python train.py --model="image classifier" --dataset="simulated grey scan slices of phantoms with and without marks" --train_examples=245000 --image_size=24 --crop_scale_min=0.8 --targets=["part"] --arch="resnext" --label_smoothing=0.1 --init="kaiming_normal" --precondition_frequency=20 --one_sided=false --decay_fraction=0.4 --final_lr_fraction=0.01 --warmup_steps=110
Rows from block 7 of a small image classifier, named by matrix and row number. Rows with one number belong to one channel. Each number is 128 + 24 x the weight over its row's rms, rounded and kept within 0 to 255. All counts start at 0. Numbers have three digits each.
After each channel's rows are labels from the 100 images, of 14976, where the channel reaches its highest value: "strongest on" is what is common among them; "lies over" is the class under the peak. Only what is clearly more common there than usual is listed. The data: simulated grey scan slices of phantoms with and without marks. In brackets: how many of the 100, against the usual share in percent.
# convs1: grouped (4 groups) 3x3 conv (model.blocks.7.convs.1.weight, 216x54x3x3, each kernel summed), inputs within the group 0-53
# convs2: expand pointwise conv (model.blocks.7.convs.2.weight, 432x216x1x1, transposed), outputs 0-71

convs1.131:107119116132117119130165127128121122136102143143107118109118143067125146121089136165100119100143114095156137153068079133145130081092148113139134153107138120099085
convs2.131:152094087155140166113135152083104091155138084172099152155115098117095153140114092147131141119119106143134118193103177169119175116089096107150166140131102147113101100130163130132126130099120108138090135120122163133150
strongest on: noisy (74 vs 29.6); belly (59 vs 25.4)
lies over: organ (93 vs 17.6)

convs1.96:113118126109160132078161169126095153146117139113152114158103154164197114122095140115131151102122159156113120125125160143140138119152129107134170104148123123126082
convs2.96:127122100122091133141113140146063171163076133101132118112119160099095125133120163146123118115098148160136175112149133136129141128141146122144192083163120128086118137114124146143154105122170137125128136145147149141160
strongest on: belly (100 vs 25.4)
lies over: organ (96 vs 17.6)

convs1.164:117127107146152140123158103158083156128149133101140114118134150124082118161123161137125144124100071121100137141123144134132166141173180123112139098166166145111100
convs2.164:136141125118102128117125143073155162141097118169110111180142112129155119125150153156126130144169150132086149133098136130158134123114111086126159124125143143175159150133127098103131143156154088132134093084169139124137
strongest on: belly (100 vs 25.4); noisy (78 vs 29.6); low contrast (55 vs 25.2)
lies over: organ (70 vs 17.6)

convs1.46:120121086101136108085098126169084139123153133127141110106119163115125149095141150191112085155098102155118145126159117099119161114104131122117108091129127148117112
convs2.46:097131134113193140144175150126155154097137124136149122141183119159185136160128104135130143136118155086125123127151141152116152125144110119103121136134149107103107105137130115133097157127118127124111124136115150148150
strongest on: streaks (77 vs 24.9); limb (71 vs 24.4); noisy (67 vs 29.6)
lies over: air (96 vs 57.4)

convs1.209:124121096112129175113108092112141108145151128109129122084090115157128176093114129096128127112137123144095157149152116169116117119144135131125052121094132120138163
convs2.209:140130139119092147134109145105160090101138137117130138111125137118102196122091102095089119108137144123110131132140105155145104152136120084152166115144153143087130117089140128105120121121121158130111107210153100111144
strongest on: belly (100 vs 25.4); low contrast (86 vs 25.2); noisy (70 vs 29.6)
lies over: organ (65 vs 17.6)

convs1.108:131099123126102121103115104122143094103121141154133076095141184162101110119124114124091107108110150124101085146155137152161094114087136140114132117133171127169118
convs2.108:120114142135139119119117112094140176180141108126097112129151132129163146152117119130104124115138168118147097121110105120112133128122130135149144157130133161172187107184089137136110115152145132121112152105180154159140
strongest on: head (93 vs 25.4); low contrast (75 vs 25.2)
lies over: air (92 vs 57.4)

convs1.190:123141154133140078122150114153132149099130069122139138128183115118150089113167105109137113104156127118140135148124157100135167104098083116106152141174135130108112
convs2.190:132115104111130143153125160119152118115121123110154125085118156120095135109158095133139123166139096123170113128139132148103149094103111115126092075156118138084127132175126140115073117151087143134132069159094097092087
strongest on: belly (100 vs 25.4); noisy (86 vs 29.6)
lies over: soft tissue (55 vs 17.9); lung or cavity (42 vs 5.3)

convs1.34:157098123136111187182096120109135149121107100123099102138141140125090099095099127118160172158099130144149138137115124128125119137155125109130128115118148138056117
convs2.34:116129127147125105162128201119137164142059130096099123109083176129106113123098107203079120156143127135154129082153161162122119115125129143132126104146141163132141113135133170134133129139095149119113120132124166145133
strongest on: low contrast (77 vs 25.2); limb (55 vs 24.4)
lies over: organ (77 vs 17.6)

convs1.62:123138154102123142083166127151164126129128142136125188139159140108169103147116127131138187084142139117144115143120155129093108124174093107113107126123122112167114
convs2.62:162116144116126111093114137159134145129115178081124136089106122127125190159170124111091083114123137131119112155093141108098137127114119137123158140123092128103046115127128179098169161111143131083143132161107128097121
strongest on: low contrast (69 vs 25.2); belly (65 vs 25.4)
lies over: soft tissue (54 vs 17.9)

convs1.186:127111154123117085105156121148129155140128041121092114120155141130166116127145120130104095118132101129134128142110123119145110152091077128142138141166132077132102
convs2.186:119112095125147120130166143146099116156116143141123141147137114147134091149133100113147130131128052105107148124121141114143162140125112142098112153111062131132122093105121179103156144124111111173133126112128143148135
strongest on: noisy (75 vs 29.6); belly (62 vs 25.4); low contrast (59 vs 25.2)
lies over: organ (76 vs 17.6)

convs1.103:120124086164117136158117139106156123123116180104158151118158134104122121131122147109113140084142123114194119164131109170169135132161106115116134124100092121127090
convs2.103:154133116122126126098128088127127115124149135142145194127124124124142157169118123108132110124184145121109135145112132115162147129159117088131136117119130087145132125126146116117117126100192157114130094161135119105132
strongest on: head (100 vs 25.4); low contrast (69 vs 25.2)
lies over: organ (98 vs 17.6)

convs1.42:141143140091155147107138088142141083099118138101135191106139134137147146129126092127128122148103075097162131086103120073174136147134122130147140110140130136130137
convs2.42:138164157133132113159135128120114162144099131082055097142171102116160116064150149108123164126110138093126117125129127140154127145130136108141130118130144134123109138095155104132132093127149120146136125133125094089128
strongest on: limb (100 vs 24.4)
lies over: organ (98 vs 17.6)

convs1.79:151112134132098120128156140127122141162135164138139157175114129191101163142126108132079129096128150120148155189116101166170131140130120123104098115137104126124116
convs2.79:160152183112131130078137124129157145141120161138119181133154128156131147124082152128103123137136138133108145096104156126147112100155149152136104106138138152135095107142149091140117107157239146178133138120133107101083
strongest on: head (100 vs 25.4)
lies over: organ (100 vs 17.6)

convs1.77:104087131129144107109108143121103146146142161128122125127105124205111124103103099134149115120122154144095118109087129140133107174171125114165161124140117164092103
convs2.77:119116109106129116161139142134110132172126084061136143154136178122133166109142109125152125098111125107098126125166162153091142150158078106133150139123145126075116075170141151154155106087119133166143104110141131141089
strongest on: belly (100 vs 25.4); noisy (73 vs 29.6); low contrast (71 vs 25.2)
lies over: soft tissue (39 vs 17.9); bone (28 vs 1.7)

convs1.159:161141143105110093085095113105084099147124114088123120103122092109129091123115157072130145107125100160118137121129089110127087147136121163103138116146129142120090
convs2.159:144107109164143152136110082136124140139149094159108091132098128148155150150095163111105126159078117112125109096102140129153126101136130084099116110140093120165153115128130146130124087163123130133142179146156061118117
strongest on: head (97 vs 25.4)
lies over: air (100 vs 57.4)

convs1.136:087137150102123124149158161122152147113133125134142086119124121109137151107087054156114133141133127094130145126117144160127155089096147070146143145107111124146157
convs2.136:097128141128098181142124130111124108129084104126138132132088134104148164096168120134140142124119103074104121151130146113110075169134147172108139101042101102096107153155058156076137140142117147133179136120105098147107
strongest on: low contrast (93 vs 25.2); belly (92 vs 25.4); noisy (69 vs 29.6)
lies over: organ (82 vs 17.6)

convs1.176:181168147152120108142137120147131154132154142156113128140139085132173106161135158135101104098126122117173092106112130118130107090170120112095154094153155136119112
convs2.176:156130128130121161127173145140126160131107139167134134120120114111106148140109116103110150121138128123141099176145097130109134150124114105144089184170143119102112138107108107126111144111126101108085113156138128184155
strongest on: belly (80 vs 25.4); noisy (80 vs 29.6); low contrast (55 vs 25.2); streaks (50 vs 24.9)
lies over: lung or cavity (49 vs 5.3)

convs1.119:055125102112131142150114154110124128150122095108130125103132117123114121143098154099144111138138115096136144110085090125130161145119143095117130103104059080137142
convs2.119:093129113128097126100104118139120134109100113074115079155137100102130137092135130129097123136110097147119122156136116120108165113118141114126140121133167152125097130148102088143130138158115118121132091102117142152118
strongest on: limb (98 vs 24.4)
lies over: soft tissue (49 vs 17.9)

convs1.204:163098165145084142127151087082121113163147148125098122159127137108150145165119140127127078069129136120174126119127101095109122116122111106098125121144130137147156
convs2.204:130119123126125180081123157094079122142145191156147099143140111132131146111125141120137151155112127127134154128159156131100076172113174161110160124163127126108159118048156169118079137124155091133113135124142148137154
strongest on: low contrast (83 vs 25.2); limb (64 vs 24.4)
lies over: organ (62 vs 17.6); soft tissue (38 vs 17.9)

convs1.160:137153122185165142122106101194107097122101122142173111105121124105116145135129122134130134114074189128129112144104132127107132097144117109165137120125149146121093
convs2.160:141114137095127106138117105118143110127113077143107110101151122136115133169131138128125148174135086149137098137154197111106117049142119100137137105120067109133128109119137098182141150105174148146094071180103072122128
strongest on: chest (100 vs 24.9)
lies over: lung or cavity (90 vs 5.3)

convs1.12:141105147115126064171110090148116104124159088144092132174157149119135152147106131146150165146112158106109148151139113132131122138088128089116127133120103106137091
convs2.12:171164147128111122125118109111129137157148103124141119146126145141151131135155140156151127131137066177122120064128111126115118109139179113095136080125101161100108115130114117149076089127138113113144084119141123123136
strongest on: chest (98 vs 24.9); low contrast (68 vs 25.2)
lies over: lung or cavity (80 vs 5.3)

convs1.56:136109102144109108156160134075129112110121121108134172129141135088112136174154132132094130117154133136167151127138111138149133096124086074092118111079154152141136
convs2.56:130098164134114122123146151143115131129163118138080108165154140141106140125115147111128129120085129130121135174136118099082150127167154164119124137120146138132101130098108162145112125149130159125118120125134141093144
strongest on: low contrast (66 vs 25.2); limb (58 vs 24.4)
lies over: soft tissue (37 vs 17.9)

convs1.173:148127136145084108164123195128134142095104112119145157121154109166116111124126144108115113102159149146169142162152098097141135131091122130186125129136155133099106
convs2.173:111107147090124121088124139125169122154137120148131119121127149099134138121096132153126155174128152100135100166119083120111092125143127132105113081137134145100137154106135117099149167105121131148096099103112136127095
strongest on: noisy (86 vs 29.6); low contrast (70 vs 25.2); belly (60 vs 25.4)
lies over: soft tissue (62 vs 17.9)

convs1.125:160118153113104083112108114116122161126150137146132125118098149094149151083107113118109153142082127119139095151179137125144093120103134126143137173159134133090081
convs2.125:144122168139189102115136157155105137143106144128151103136132096171120125102118115164114109091143116138125134107100169150110144119128086150136133120134121152109131113166116132146137128148153128095165139121109146116137
strongest on: head (100 vs 25.4); low contrast (80 vs 25.2)
lies over: air (98 vs 57.4)

convs1.141:223118151123138130116139137140142109120133128158154127130166134132117131106148133127117123096112134145114119137197146164134111132123136142129116098102186163109144
convs2.141:102090142173106107149093159126073151167128129137142119092157177131144095143146137162133114139161142110134122109109078119185155144163113133145138130139155135134149118164151162163132119111215132104142164110110126124153
strongest on: head (100 vs 25.4)
lies over: organ (95 vs 17.6)

convs1.214:128147128169104151123101123127129116139165196114141121117111142145123161094095119164122147132120132171113123112098110130123099161182169116111117114081128121094130
convs2.214:111137125141153131132104079089122132125104130107117177162129098163133147076132198122095145132130131074092132139160123136076147105123131108103116140146140117103143167157101138107126093123119105130085135163105134138154
strongest on: low contrast (81 vs 25.2); noisy (77 vs 29.6); belly (51 vs 25.4)
lies over: organ (51 vs 17.6); lung or cavity (47 vs 5.3)

convs1.86:134059122153126098156123151083135120133119143118158143066123162113118133134130108122116152126117109122178116137113100152099165142154105136086154105111107126160127
convs2.86:136145156137166137152167172106114118121161127123199175117089103101118094107139157175121125163123133141130107118104116125120115126136135138154112148106130121153173145093148135139130114152152145163121117112123056129136
strongest on: head (98 vs 25.4)
lies over: organ (98 vs 17.6)

convs1.137:149124129161104176114084103130087158124094108112136123128120111133130155169158132166137155139114151100147135131088124096169104174131109102138127145140105173119109
convs2.137:127152114101109108092130128148112167079143145101115155126114126140125096123119083154139124134163093071089128092128111093128143115137110144135122099124071132168123140138156110126149089112139141071118136106160152140151
strongest on: chest (100 vs 24.9); side: right half (79 vs 41.6); several spots (43 vs 17.4)
lies over: soft tissue (69 vs 17.9)

convs1.113:103133135121129120134105173125183115167114117124138136120135091098124136134116137112129105081093112108145164090109087119128169115120176135114138136102099087085129
convs2.113:148140093100094083146110115127124082134125118134123172084181091108160148089155137123122158090114152119129143142168130135125107102093080123083145136079106164108128098089094107132109098116126098128092143128126150125130
strongest on: low contrast (89 vs 25.2); limb (67 vs 24.4)
lies over: bone (48 vs 1.7)

convs1.83:129126089156130141133128109133120138095139167137119142122160116141148155100144154104184156159148137120170104176133086160128133117102183163143103113107128114149143
convs2.83:138133107114164142093126094158118104147132118133133127093116136135088134133156135132083134120098119127103135117128054132110112125123077127109145102111133112129136119100139131144123120131116130089104135184124131111149
strongest on: head (100 vs 25.4)
lies over: organ (92 vs 17.6)

convs1.60:118123119127159088085174140152098148147102173139123116152140133181136149110148115083127114116105148133111074153111153166145124120153168137129119103130151137112110
convs2.60:109111092122125142102127097130123116123116160168111150162144113127132119129156150104146132097103165122104115126109155140161103152131136110126151139111142151150121139123132124141125133112151124139112146093178091107131
strongest on: head (100 vs 25.4)
lies over: organ (93 vs 17.6)

convs1.63:126114170102060128127145125142121143111107155096091144108149118165106084134145131118095138086092123167134141134095151157127157114149107100095117134116115118125097
convs2.63:140123174100132145111066111155117093137111139069111100119084087103116124106134091177130116125085118144119145115139093155091105142115120146132152145128111108093138110139133093116142135141140171135115171136130133130136
strongest on: head (100 vs 25.4)
lies over: air (100 vs 57.4)

convs1.33:137119158130114133107165103140130066121153119086139152142083165097135119083148105121140128166106109118133136115127108132103159109133115131155092077146149123089111
convs2.33:131139105098118113146160114070126101159165096140149140153160102128103089143153161132113114132159085098113146153166138152137142086127157136100115144117111137103116117133114116104104112090168118111126207109106125166121
strongest on: limb (100 vs 24.4)
lies over: soft tissue (47 vs 17.9)

convs1.3:126147121107109121121126104109132134157107106169097147185120118120136141138136088101180172130132150097136147128145134179124135147176061110133134110123137124128114
convs2.3:102127165102153122146151108098126150154211101170127103088145118126148136165116102142169121162163117124104104179110109097125134145137109107089144098091111121106124114107130118136139151091079158132104152104139103148139
strongest on: low contrast (74 vs 25.2); head (73 vs 25.4)
lies over: organ (71 vs 17.6)

convs1.179:124132132093102150097124142090075139114114093149163163133125113121126122152092097112179106108116162071131117114148099118112126125121114137129164124108111118106175
convs2.179:156160131118156133137143133114133127149121145150075113130122146132136095133147122118089171103118116115121078133131085151154121115101115153126140129100099096173107131175140160123156132162194119151156078095170156098160
strongest on: head (93 vs 25.4); low contrast (70 vs 25.2)
lies over: organ (87 vs 17.6)

convs1.156:123111176165152156135139104112106106109125156181138089162100163162154104166174111142135115148133143115145133146134118105128077103149089126120111130119118135145142
convs2.156:144140168104129152121091124111162181167119139090136130130092159108127143149115097130140091098106162110087111118149126152100123128107149100101128098129132129115082131153154136112116140113119112126104102124100105105117
strongest on: low contrast (69 vs 25.2); chest (64 vs 24.9)
lies over: soft tissue (52 vs 17.9)

convs1.100:144149155088131124126153147121127079121138071135147108142097170119121116156105115174107137133133120135103131069117178094109135156154098118114123131103155147117114
convs2.100:127127117109133112093151120154070128094138090113105110103173147117100156118120129143161133137124121104126126129170099146100095127134095110127149117050123142087130150122149093137136146109123110105118143151105161135156
strongest on: low contrast (84 vs 25.2); limb (56 vs 24.4)
lies over: organ (54 vs 17.6)

convs1.43:138123105134142087154111130121111106083154148122116111134162166141094115102111156173143125153092132115092115141143092115099126080128111091103141126112134142126069
convs2.43:138161152073126147056147088113117100141122127137149072114109129154139132092114117149149125103052134107116140094125144103136114148117124098103116120142140129084094101176106117101081140153129056112136109141124140116112
strongest on: low contrast (57 vs 25.2); chest (56 vs 24.9)
lies over: lung or cavity (54 vs 5.3)

convs1.38:154139118108072192154132163176123146131162115129088104140125130126095121143104141079123118154123129138161093136147120158147121133113143128134101109127098154117088
convs2.38:135120148172102126120144130096165094111087114139104094120123114149141141149121129124108134063125154113163118062136136121146104141128153102091116154070114118139190140165168132146126126145120125134141156132130158148132
strongest on: limb (79 vs 24.4); noisy (75 vs 29.6)
lies over: soft tissue (43 vs 17.9); organ (39 vs 17.6)

convs1.27:090121126155094118119146143145175108135154128163143130134140113133158167179105090123129117128154091094134128140128098140133094113143105162151142109154126132197134
convs2.27:140088178113140121133115119153151135119204165132142148105099148125163128147142130113114143149163114123136177148128143112143101125098126100125162133090146118130141101135125127125149167109134139119158122129157127170153
strongest on: chest (100 vs 24.9); side: right half (75 vs 41.6)
lies over: lung or cavity (72 vs 5.3)

convs1.128:094114132145136084078149105111124128090125123107164104143066137116108153159124125188130137164133158159145120163108133096146093144157126118128150126114119118135123
convs2.128:120121087124148064079156163117078140107119145112128112122145088159134131133168130101125156079126200144087171097109161146121172103163091112112140098149101128133109137111095107127144123160132107100078172112137150130134
strongest on: chest (100 vs 24.9); low contrast (81 vs 25.2)
lies over: air (100 vs 57.4)

convs1.95:132110143153086126130146136104149117090130131107104119094101143129174119153096145092134160129070133151112130135110184127088130101116164071143140114125119128135139
convs2.95:139141094135104121101153107108105113136180155109149117075148125104132103153123153100154135127131119149102111073092100161120094106107089131135131119142151156127151094178139160134089070152120077176124129069118155091111
strongest on: limb (100 vs 24.4); low contrast (87 vs 25.2)
lies over: organ (62 vs 17.6); soft tissue (37 vs 17.9)

convs1.213:150111121110125130142128117158203169156130131151166146153129137130178097133115174103134143130119123128132160181136121133131142091150138153161127118111164138154106
convs2.213:148128074135144100150128120174098175124116087160113131090124144101115123106131136087174140152132122100112107159132072143167139114131131107164157128090140181119119135178167141124151173138121127146144177084123128176117
strongest on: low contrast (97 vs 25.2); belly (94 vs 25.4)
lies over: soft tissue (73 vs 17.9)

convs1.133:146108142176134157116114155127161112086137137152124158090130138135122157132127093159125127129143158111126124142142179182153108128096131120145103166161159168131097
convs2.133:155133137128110125134106118153129099148123086070137118104128181129138119140148123111115155115131139076148134124113091096136108110157096143102106110098140147180144151174178152126144132123138110141129101153134144152160
strongest on: head (100 vs 25.4); low contrast (60 vs 25.2)
lies over: organ (79 vs 17.6)

convs1.126:146119148109105092107117095133108151136117139193111112143081145145132112117144112141085126143089127143126069165099100105131094078147122117131123126109117157128121
convs2.126:142127082141165167119172130136136122132083134141134084093141079147146120120115179123161109129116078133134096137137109124123098112112140119141105133167157098146099139121112102103132147121135160127142160156143093100127
strongest on: belly (100 vs 25.4); low contrast (85 vs 25.2); noisy (71 vs 29.6)
lies over: bone (67 vs 1.7)

convs1.193:095121145085183138148130097086155135113128127120153113142141130143153137134107118162127135122109142130168103114073120131101096131165164118140065133132111148154104
convs2.193:131159141145114091127102175169095132125140128133077132101161103152173132193124109121093112125110150155115101105151085125146073120133062113138076142167121146102150128143122158104092132117139101088173118140159157106124
strongest on: head (83 vs 25.4)
lies over: air (91 vs 57.4)

convs1.91:086123105103099134102158125161118105105154123154118102108129127099180093098105150132124161116140139131102114111112182106120181109150094143120113118122152140110090
convs2.91:092139125147078147111114141085130136124151101133106123121146121115165116111124144132134136123120136124112136113166128165107119122143116134115111134123162143103125087181036114107161118134137133105123088094114115097138
strongest on: chest (85 vs 24.9)
lies over: lung or cavity (50 vs 5.3)

convs1.11:095137146179116102152084115151145104144102129157111135150138154128140184134125087138086142194124139127097112128125126135107126098168097122129171130129133127136120
convs2.11:143124090115088116111130141144122163135103131134122118130155129110121145132160107099109092143157129141120128118150093098155175128122106127099154148104132170140073135112158097139092138121162149133083097094122113158171
strongest on: chest (99 vs 24.9); several spots (38 vs 17.4)
lies over: lung or cavity (51 vs 5.3)

convs1.167:114144113166120130134157172085118143099130117161113140124104159136105170090097108098137124098132128152135115108102129112125041159150145119129108124107116143120132
convs2.167:142154084113136104173142157108164118140153109143144153127137115130169118125109137134160099163119103086125077093113133142092152133128101127114149074126150135109136089108095169088119157099140139117155125152102137141108
strongest on: belly (100 vs 25.4); noisy (83 vs 29.6); low contrast (80 vs 25.2)
lies over: organ (96 vs 17.6)

convs1.47:102097103141087122110127143112135159177118098123142123170104070110114111129114131145150125080171138180149117139148138148118101147129149118137108140150159103148151
convs2.47:145132136116118080095129105082098120161158119133144115103109124137133132119116142149141133130131098138095148070164131159165154136159122118124151085131161137088139139060120136157161121097161087130144094117118081042107
strongest on: belly (100 vs 25.4)
lies over: organ (52 vs 17.6)

convs1.144:147131109134155160134135139157140144107075088143156120138168169146122111150144139106145109106100140102135151147082089089132147133155142104172140088094137133120139
convs2.144:134138172135097136129117091178160136149106105132135154118150131142124164104113112130131139158109094131169077185139094116113151124142107103121167131111144126164127116151154148118101156132135132172180119112107104120134
strongest on: chest (92 vs 24.9)
lies over: lung or cavity (80 vs 5.3)

convs1.206:109123151109127105172118136088158123129137093131075159113138098135176097092150142135117129116151126116137119138095137134124066106104118157147136131103174113165112
convs2.206:145139122149115105086153105108143138126139129144125116125195161136118105110143170137089144123157139116146128086098123113100125135142159117078124112124167111130139163117144144162072170156105139206123119097111159132162
strongest on: limb (100 vs 24.4); low contrast (92 vs 25.2); noisy (81 vs 29.6)
lies over: soft tissue (60 vs 17.9); organ (38 vs 17.6)

convs1.150:126132143158131148104074102147133101100125148146145159095158102093120134164112136094123107115121132151090112104122156161100127173138153174131093151132142129120087
convs2.150:158142119147109127164130141098152077124133112163105099166138124161088131147166128117154124133146102157156132081117113106091101155121156118118127143115093094088102151133157157159110115151143107133144150119140138149134
strongest on: head (75 vs 25.4); low contrast (54 vs 25.2)
lies over: organ (77 vs 17.6)

convs1.148:110113107149173144165166120149109128103093103117096151147110101107105099155151140166166111139151181141139122126082145110127139117132133103147089106130101102149113
convs2.148:097129148136140131138185091127131134138160126114111127151116139166128131106122098118111135137135108130134129129137121138175106099118134111106097111163120175138139141117115135140116132123078140156168084153190111121129
strongest on: chest (100 vs 24.9)
lies over: lung or cavity (98 vs 5.3)

convs1.36:148148147141143151154167134100130118133116168142164153097147149143155159149143106091078154179118142138121107110115123070128118113128106148142155146109117100092136
convs2.36:133162132098163128125168108147107123157138137089103139166120121153127109151103096144146112139137160137114138132084147129147122108100111134123143119135139152188167110125130074121118082115119113129116138142132069128113
strongest on: limb (100 vs 24.4); low contrast (60 vs 25.2)
lies over: organ (99 vs 17.6)

convs1.48:141101144161087100149147071129122087138083119102114165156131154110136118079127128138084121142121154116133130117107082142145109099145101114123092115137141128092127
convs2.48:131121110089074111138115128156147102113121144159135079124105196152109139107136137145134127163146119150148128126141119129089153080082128103138073122159137150119166097121128108159141113159146136106119150124167108102074
strongest on: low contrast (66 vs 25.2); belly (66 vs 25.4)
lies over: soft tissue (50 vs 17.9)

convs1.143:122111141086106082134112162085187103146145130143143121112137116133143131102085095110129145101112094140127113113144098161139159137133175129094126128108118146127177
convs2.143:154162091144126170117134150143142094107128136149136125150106157138126153144098159130142139158155140106136110148138117143131116074136124127098123146120127148139155106068142109147147136200170117133105109117108158134091
strongest on: low contrast (88 vs 25.2); limb (85 vs 24.4)
lies over: air (93 vs 57.4)